Rows from block 7 of a small multi-label image tagger, named by matrix and row number. Rows with one number within an expert belong to one neuron, the router's apart. Each number is 500 + 25 x the weight over its row's rms, rounded and kept within 0 to 999. All counts start at 0. Numbers have three digits each. After the name is the row's rms in percent of the matrix's.
Before each expert's rows are labels from the 100 images, of 14848, where the router gives the expert most weight on average: "strongest on" is what is common among them. Only what is clearly more common there than usual is listed. The data: close-ups of made-up surfaces with and without defects. In brackets: how many of the 100, against the usual share in percent.
# router: router (model.blocks.7.mlp.router.weight, 8x160, trained with AdamW), inputs 80-159
# up: expert up (model.blocks.7.mlp.up, 8x80x160), inputs 80-159
# down: expert down (model.blocks.7.mlp.down, 8x160x80, transposed), outputs 80-159

# expert 6
strongest on: stone (100 vs 11.2); no defect (52 vs 11.1); defect: none (52 vs 11.1)
router.6 090:524518492526482509467491510455553498529450500498498471470480531524470473549495514517540536514459502517485494499529490539509496509472498509469480504516464497482509520552486512497532487481496511491514484465512491503534534492542506531556530457
up.5 089:494479519497480498517548554506512482478526515494477534506529444507494508480508539549488487455475467530561480514502545490441545522505505513506485506494478506516549486512495468506507477476486484527494499490500526474524501513443502525513522445
down.5 095:530467476454491498509473449505528494534490440500495503497518482477532486470502522489500523503534557464462473511518545508487522497461504499508479497449546457477508507502528511481517539472501478459485497478504513476487484505510555510445542502
up.6 094:528492488451517496497471532541499510478523507516478471492513489493475470515519490509505475488542479487488495527576478475514503496489458478485540450502482508503503503505488518476560491524441508507526513535468483477481483507520528512490476527
down.6 093:499508511501500524506531475482482472456516460495518539483465496519507512457534464526497530487496490505539511516416483500475460454520497547488511478514494517502492516487510483476499522475496490485500501502529497486517479540532499452512493501
up.7 093:493521479512512503524496511516537486489527478485492529461491499502484508502441485473538496475483531512512554505501491499547491539490491536476464482454533496480499542498487496465482563498503502526518497501541495472463474483494521504482533528
down.7 092:447527482481528522490495465486466491490484520492486555506510415457515480515518517484490493502478513510508535481493466489530504486496452525516534554472472512482464481518509488501477504491525457522519499475505468555531494491547523469457513505
up.8 091:520536520473501496500509532490548488531536518454509515458463492506524505498515496511478535499475520495486499556466504474479517530531462489521500475452452497516534496501478469517516487468529485533532475487513536441550490540493493467483533476
down.8 089:518482485466476506525482473461464450458525475533450494482446506501489505503510525500521498477511478484479505524488526519511476493499527495504510519467548505494493465516514485552507540503533491529529517483461499522483508474513513495432528545
up.9 103:481469508436499516450523517528535496503485442524484493500490531496441499473494510548506491541470549506449485490509475508477515517506489502468505514537535482491523514493514531524514509489507510451492510464495495514540502491501460463517502531
down.9 101:524488496506497503510521540479519519502535469486507514462458529479501474525526536510454427530484522464520505471544492516505474505491505476507460480544498503494502495478509520491468470521481521505467557518514532472486499523520470492521490506
up.10 101:509497480515500501490481485452482473469468543471494504505495462489498511514491476496496536540534474531510541514518430513498446535431512489509510531527541495478503469511510471505475508494491476515504519489528481511506487487494500484524531517
down.10 121:486516501485529512478477508507531509545445470505474457517459534487494498476496505503481486502560502488473501496557494501501483527435500480496490459547527434506501494481527492508506470523476493474507494493469478475553519498533526492497512497
up.11 125:504490476448517509533503525573514502499524467468495525508504463526484487542526492482504536460503492435498482505482486502487518517487499504504473493533513511494503489529521531518518505557498489505486515520495545538518472447530483513525506542
down.11 114:506477515446462506522533461439463547494532530483527502474482475510499539514510527488502480475505496483535477510478465481518490475520512542542463540506499546496495483502525452484468520513517497535495504513487487506487488449478487537490496478
up.12 108:503500478487509464425508483465529490494519460527528494499505605496546499477511489526492517548480505433526485466545467480499541473544499493476517506463529546474468506521514512451516533465525507514484480498508481494528514456530517490465498511
down.12 098:466510509521537527470508530506480473480513506484471510497534525490499519496516430528509503503528496541486480441534467519530494495496447523508461499540479471529534513494466508507503474519509522499449433543558517486515505490503493516543477533
up.13 101:504503505504490536493489500539493492520478482513512531513484530504464475475509470480538505485497512531457511496468545482455511478495512481500520544580503486523502499508532525483486541463530516513563500529507474468482486478488529499454496488
down.13 089:529489443478523472502471481544532492511476517485507507528478491520552493504486543486499493505504520523465512526501488492496516493514484478498469445487473524522481514465527492456510506535531510521513526513533506562439515478508488476460510467

# expert 5
strongest on: woven cloth (100 vs 11.2); no defect (93 vs 11.1); defect: none (93 vs 11.1)
router.5 085:491518471484490445510443490518468500468495483478508465516478502534505518518519517494481509545552496554489478456459503484531490497503478469501542517509528505512525488502469488485462503533482501471456505548485531503484481525491499493473500547
up.5 114:525534483531499501450473469492510482510461499517483480514504531500514484489570487490521510480488499527519511490524503519508531544517495447472515523515499474500524476508459528480455477537519509476499500533480516520507473534534493540508495518
down.5 126:507486496482503532542524446527456498512518511498542508513459484525526520508505493482442489495479504536455510497474505483500493508486517511563496487498522497499557507477465513503523553453498500450494535496483511479509504500491550501461494522
up.6 108:501545519481504447557505500528506510521455484469485540503476472532510521509500477488486530480480486488523500482518541488499555559499501488481482475578505514413522486496534484434449500468523502498476508497520470513466506468531495500527471502
down.6 116:480488502486515490507468522484510487505503501525510514489505547558471458525500500522499477541484516505482529519429489463468458532531481510497547487474480456508550503518518510506420480500500510533467514532515524533490521491533536491472511487
up.7 083:491474500538544458498543497508493507466490511463507480490470508521487480533492504510476437538452543516492532454532487514501514485477479525504506528526505487477521537504546502448479478482523504512473508516478475511489462530525492553528514518
down.7 089:515477474523467541499486485541514512498495502514529469502571498496501492502558527487525544525497489504511520514533503495478510542498454495527532530537531461489471508492485487478502500488497441465505499497547502505516479485454516504457513482
up.8 096:496497541501508489515515506483521513510488513490591511504531486527499467531497495510566506489517481481509479462465508482531518518523525473501519493508491489491514492445471532451495507517481499485501501484526506539443482496478478496484561540
down.8 099:545483481511469491504445507502489526473502490501480532529491492529497464541517488447523515469503439490457501505498474544517474507500491492495528485552444529488496470503503476526484522469481504528567512497490463475480483493551496514552460510
up.9 097:502508510480492483519500472544466514524540526522451526543486488531522535545502530481491538521512489469486517507468554482488497506497491522495513460499512516469491510511577471472501514520518487503473520473509525476509457500437533473467491511
down.9 096:493504441506516457508512488490515514507487496462492495539485520480550457501477499493514485519488501527485525518539516516493457516475501522509530492484500510496480518489508494480486472502525464524509459533558447525519516502509519456515535486
up.10 101:490473498455489473488504492519512480506473475498496511511517513522488493435530472494483489524510505493476505466459454495516453541463506496489481494525457481495537460477537510501508569478525497507522538533498463492471524508536476472510519477
down.10 099:521508508467523503484467519535534492501439496491462501536464511499496541484521440494542536496497489503506549498501541494504452490487494501482512472462481483503563534487549466486471448500495470511493465488498472537489482493524476497487534514
up.11 113:477527513464519484520473499488493508488567485497479523530470475524515525530505513507523449535521481476496476504468522506515489482507504494488482489506506483495528476470558484450512532520490512567480490519534481484514493540480484465502496544
down.11 112:453504484520464476516531520465516536531495494488491474512469514490498422510445515504531515531473503469498530511506508521487486470508471468454467480471513511455469485490545484494458474535495500527481485516488474512479484507474506483552490523
up.12 088:495500488519523468519517543483523505499506497496474481478524530535493509501500469495543503528506496498449520503502535487545497530536498490492475521445463560481494493476467509489482499566477486527529524510483503544519502506512533484523467492
down.12 087:546497489487481511496517489539539527516476508526497484494460498501488458512499527456496553516543460471493519539526489509482515472468525487472496429505463508492462492523509514497514503473507508519494504465491501489483524503510546467446491549
up.13 111:513513500478543539502479513532526531493470521524544484471504510473530523480514466517526501533489503475454454501506499491499511486499495455515497491506510498487516499493500492526515476559506508491491507490489508451476499457474458496515520521
down.13 099:531525517471538496545508514505513502518511512457522503523488531518540489488503560518442496520486456516493526510471512494484497456488469488544463470494506512509481519471560480519476534451486497493490512503503490477502513481505491551500505493

# expert 3
strongest on: wood (80 vs 11.4); no defect (58 vs 11.1); defect: none (58 vs 11.1)
router.3 110:479525499429513501494518475542478509525519483446481524486530456476487500515470439463510476469502518563516481535500507493514507486456510464534502521456494486490499484505515547550521493488454494466534506503495525504529519532499514512524504525
up.5 102:505510481511480509502491491536456512497545539501527515504481521476499497491506499509493511487559526504494457524484490556535512525497479502512549525459551474521515488499542528492461499449458505482486513519478519530464471532462518488517520547
down.5 098:485525505562497485486471537460499464519500478502480497493522511483507485565449486480509531478502489490504506530540504498511480513469479536514501488493496513501448465489489557514476508512516465473491446530476505543493509520521534484474519556
up.6 099:523503524514508543504473506537560509476546464498537519467491455536473526503480453479494464504541492509538501517451458480568483525476463507510532479473468527503497468505524494501536512504500459518484483497517507504501538525527488490496531505
down.6 096:425489441509472493460546493494504496510462449513454541524507504548526462486496551490494462510461507516451543503487472524500471479469478542488476471464477513500506482500523534478482478532533484531498520519484503490497486518471476542504512492
up.7 086:489516484511492510499520469527495512503506464475518476470438495559474517467502504521514522515520517486478470476517537535504527498482464504548519516548489525488487492508491528513525477483482522536469457483467513483524487464473510467475524514
down.7 089:518498466461471500517535509505445508472464460493478515513492480513525472527470520520512464521507470530511520468443522461458544573506522525460533478477448504480514544456512496476487507507523492505559482500456503503488503490481542505502510502
up.8 097:515482486502503534480487477504502506493518516499526519526500483523478479477522507504517492553520528522472469489489553517508526518497516480519478484491471519499520509456503538488519475484482513518505488561504516493528508514486511504494490465
down.8 095:489481510502530479482515497519558507487485480538493475440511509500508511516506482507514483504527505553504499528522528533497471543541457504515477450547506453475513493470468500530496481480501465454482506520509507472505522543490499473524479433
up.9 095:512507474538488517477482479533552463470569512514455510482494508489522560535551565509484535459515530500498470485481519478501502482507528490452484508524512503486513488495523489435484506505486512543513495508475494476485490485479458503491479502
down.9 094:475475504511490524493476447522503508519458490483464474528452518492514469468521482521476530513490491485510481503477545473515473491480496515486479480520509531480503513490452464484519434482502503522523540459507511478491437554485529475491484495
up.10 093:532494490492497529496482529498479526523477529434448501517504496522460493499512524475470493480489475513523531479528524540516462468561493479499442512466483525487478486471523535523498496536520498521537519485483504491534511491483491502495503491
down.10 088:502477510504508473490485528567541491486525482480501518505515532518498522496521523509484493479489464510483508496546539474469551497501495461491503485499510448514493512459534481526506531507487436558488513475540490473521523515506479473475485482
up.11 104:489559521537499530501457457526522511489510502516510443487512546500541490500528509486477506480499481551499534536527506488479540505507501517507508485482508486494527524439472474510531492520440500535491516479509496484496503495480534517484515503
down.11 098:545493497506529518545514510500462518498475460491478495495514517454487500467477482515523534510498472495508489520511539486509472480495495505470497523531467524508535541518474490493516461496497490492490487475505446472491464527478528492511480499
up.12 103:490500479546530562471507480486458495475474505446564520432522483495480481526444475506533508484482491523512519520499501494456510498481512493512471502512471451506489503480497495511471495551473505472505522497498539524452525516545526533447520497
down.12 099:471535507529544480534452513476528518512457494454457485523477556503493494505460498483525525516498494535513481466525483545499470453484476474480504479492487500488494530524496540529482462453474515494476496524525525460497482514535507523490512537
up.13 099:509523504529532510531514475481509503469520485517467468507473466525496512538510515526522439515542513511489472510483549488458478518508493493498475516507493516488496502501503495473472484480475487497475512498517525509566496500481449496515490488
down.13 099:502479528529494510516518461524511486521515522523486542489459520490470478490530498537472479507504472517513497473490471486507465451470507475489537503531449491505507489457510457481507491508476472513511512481504460483506508499495457522529473467

# expert 0
strongest on: circuit traces (91 vs 11.1); stain (49 vs 11.1)
router.0 120:525467454550533551455481487502537485480513481549525502516494472521542499484498482516526487490499526443517527509513461482501567505547518535493513476461491530474513519509492526493489532519487473479508495492519488472548483449488447494450521498
up.5 100:500476491495506506498503504512524488523489481487511542529491459490447525553449505496507547533511499467491513516514499534541473480493488506521504504484513478521470460505537556510495475496509500536508504446470545500473474510507447532516478484
down.5 099:543529474501476490485424467502479509510543500530535495497530526520518522495508500459499536535506507522472496509526487499536561478496540501492531510526496467481452504479490459481517507517502447455529530517472506527466503479515491498486513532
up.6 111:479508514511498515526480510514506511553439510532490497541514473501502523487481522537466559512567499519507474475485451491486520528494505504467484531512487512491510491506512471491510502485446505467529485537489480507504463502528497443511482450
down.6 111:558500473518502504454480490500502471511485494516483456506542437498490535494434483475590539508492511495523458504510460521507530500492491549460505470498483537506502465511534516487502513509511523497512502526514483517525487503505448522528499519
up.7 082:487530496494484508481503519480445477501523478489531496471528530478496526507499468495529503447505493500504490473548469516528550502479517507518495488416498509491505494493458513562480526471481480493488484502458452519484502488516501519494469521
down.7 075:488504441512567519493531512455491463512501510466492479502511529517522505483494493528496507481440498508530502499509461529527506506539486553535523471512460514468531479541470500491491460474509510513510512490489502501495462536474480514509446533
up.8 093:524469487514532492479520509482469513436529458479508548500486531491533524515520514504519437518502491514482503454494541516526491488502490459544467502532541502540461487556503523491496499453478498509502498520528468533531522511543491490497482490
down.8 092:509497494516506517526510550518491503506477463452539509500495468487476490457534458484456517462500475479516505475425488468487524518521478549500521514494506487494501499499474476503499471493515534565554507485517538471476521496514509516536494503
up.9 101:517513497532506484498525474457532505484453492454500507537519481502519535474449507488490503533494502476469527492483493483541478540515519499528543513526520428460461486484468512456542504511462515506548528512500459526545517508492474502480508529
down.9 110:527505514493506532533486483467504497522465475532509482527510469481479524512495524497500512487529492445492517462451481536536463535452491494501512463503513483528514520472495477512506522494486480463492513470479476486532490570525517498542477481
up.10 093:507521487465484508490477477475495505534537494503503493483493499454494464518474480476489492480513483565502533544546503507477607508509491497542516488493484527476484501531503496503521479531528513465502478510527464482511535532473495497514501498
down.10 093:483508521536548478458516523545499500505525465514443479516530561538465507550526490501500486486491512547485476485507510521487459507464485442492498492497512485506497528487489515453524436496503560478476509493525481473491519510502511487486511479
up.11 103:476507508524522469541507487473506505520473528508518501468511526487529528493475492509509512473479508486507482475509487528527438544450489504487467501491489499480516498465534500498501462535516489514474512501478502574447517487538494496500496520
down.11 112:503530497528510477519471572544500553490508512511494497471510545542519490503506499508470498515514494485514478487516520493485478501479496484518508488542518493498468534469483465458496532468481503466468503472492543452551526509477510484473464537
up.12 081:482522499475496517478537482459520519502514489488535484449511532487507494504499473491512486475507527508549504486447455479473498446521475463512472489492497515540493516487510508474521499454545496492477478521480562516510521476553516509524520544
down.12 085:545487512519552503489484513551526485487445519506506509480496534490510503530477523448506509536495499514491502485508470507490513546478516481452487506544505473502507486552499512494539470507505505471492479504525553519487499497526512492482458455
up.13 092:490532490494502446529482512498477525543490539480474500498506521513518519477472522524474522539555516524503521490522525549535465459455470530535484497505497509500512530485460486460539490478448495539490518493510532499471468515513468532505519494
down.13 092:554505484507487526518493453482510473464530542489510479454496522478550471550499523479488524483525490456461505505483515522481496498527557518514490499482516513483467545510497472510501521478486502476480505496538518492451516485491523484493478481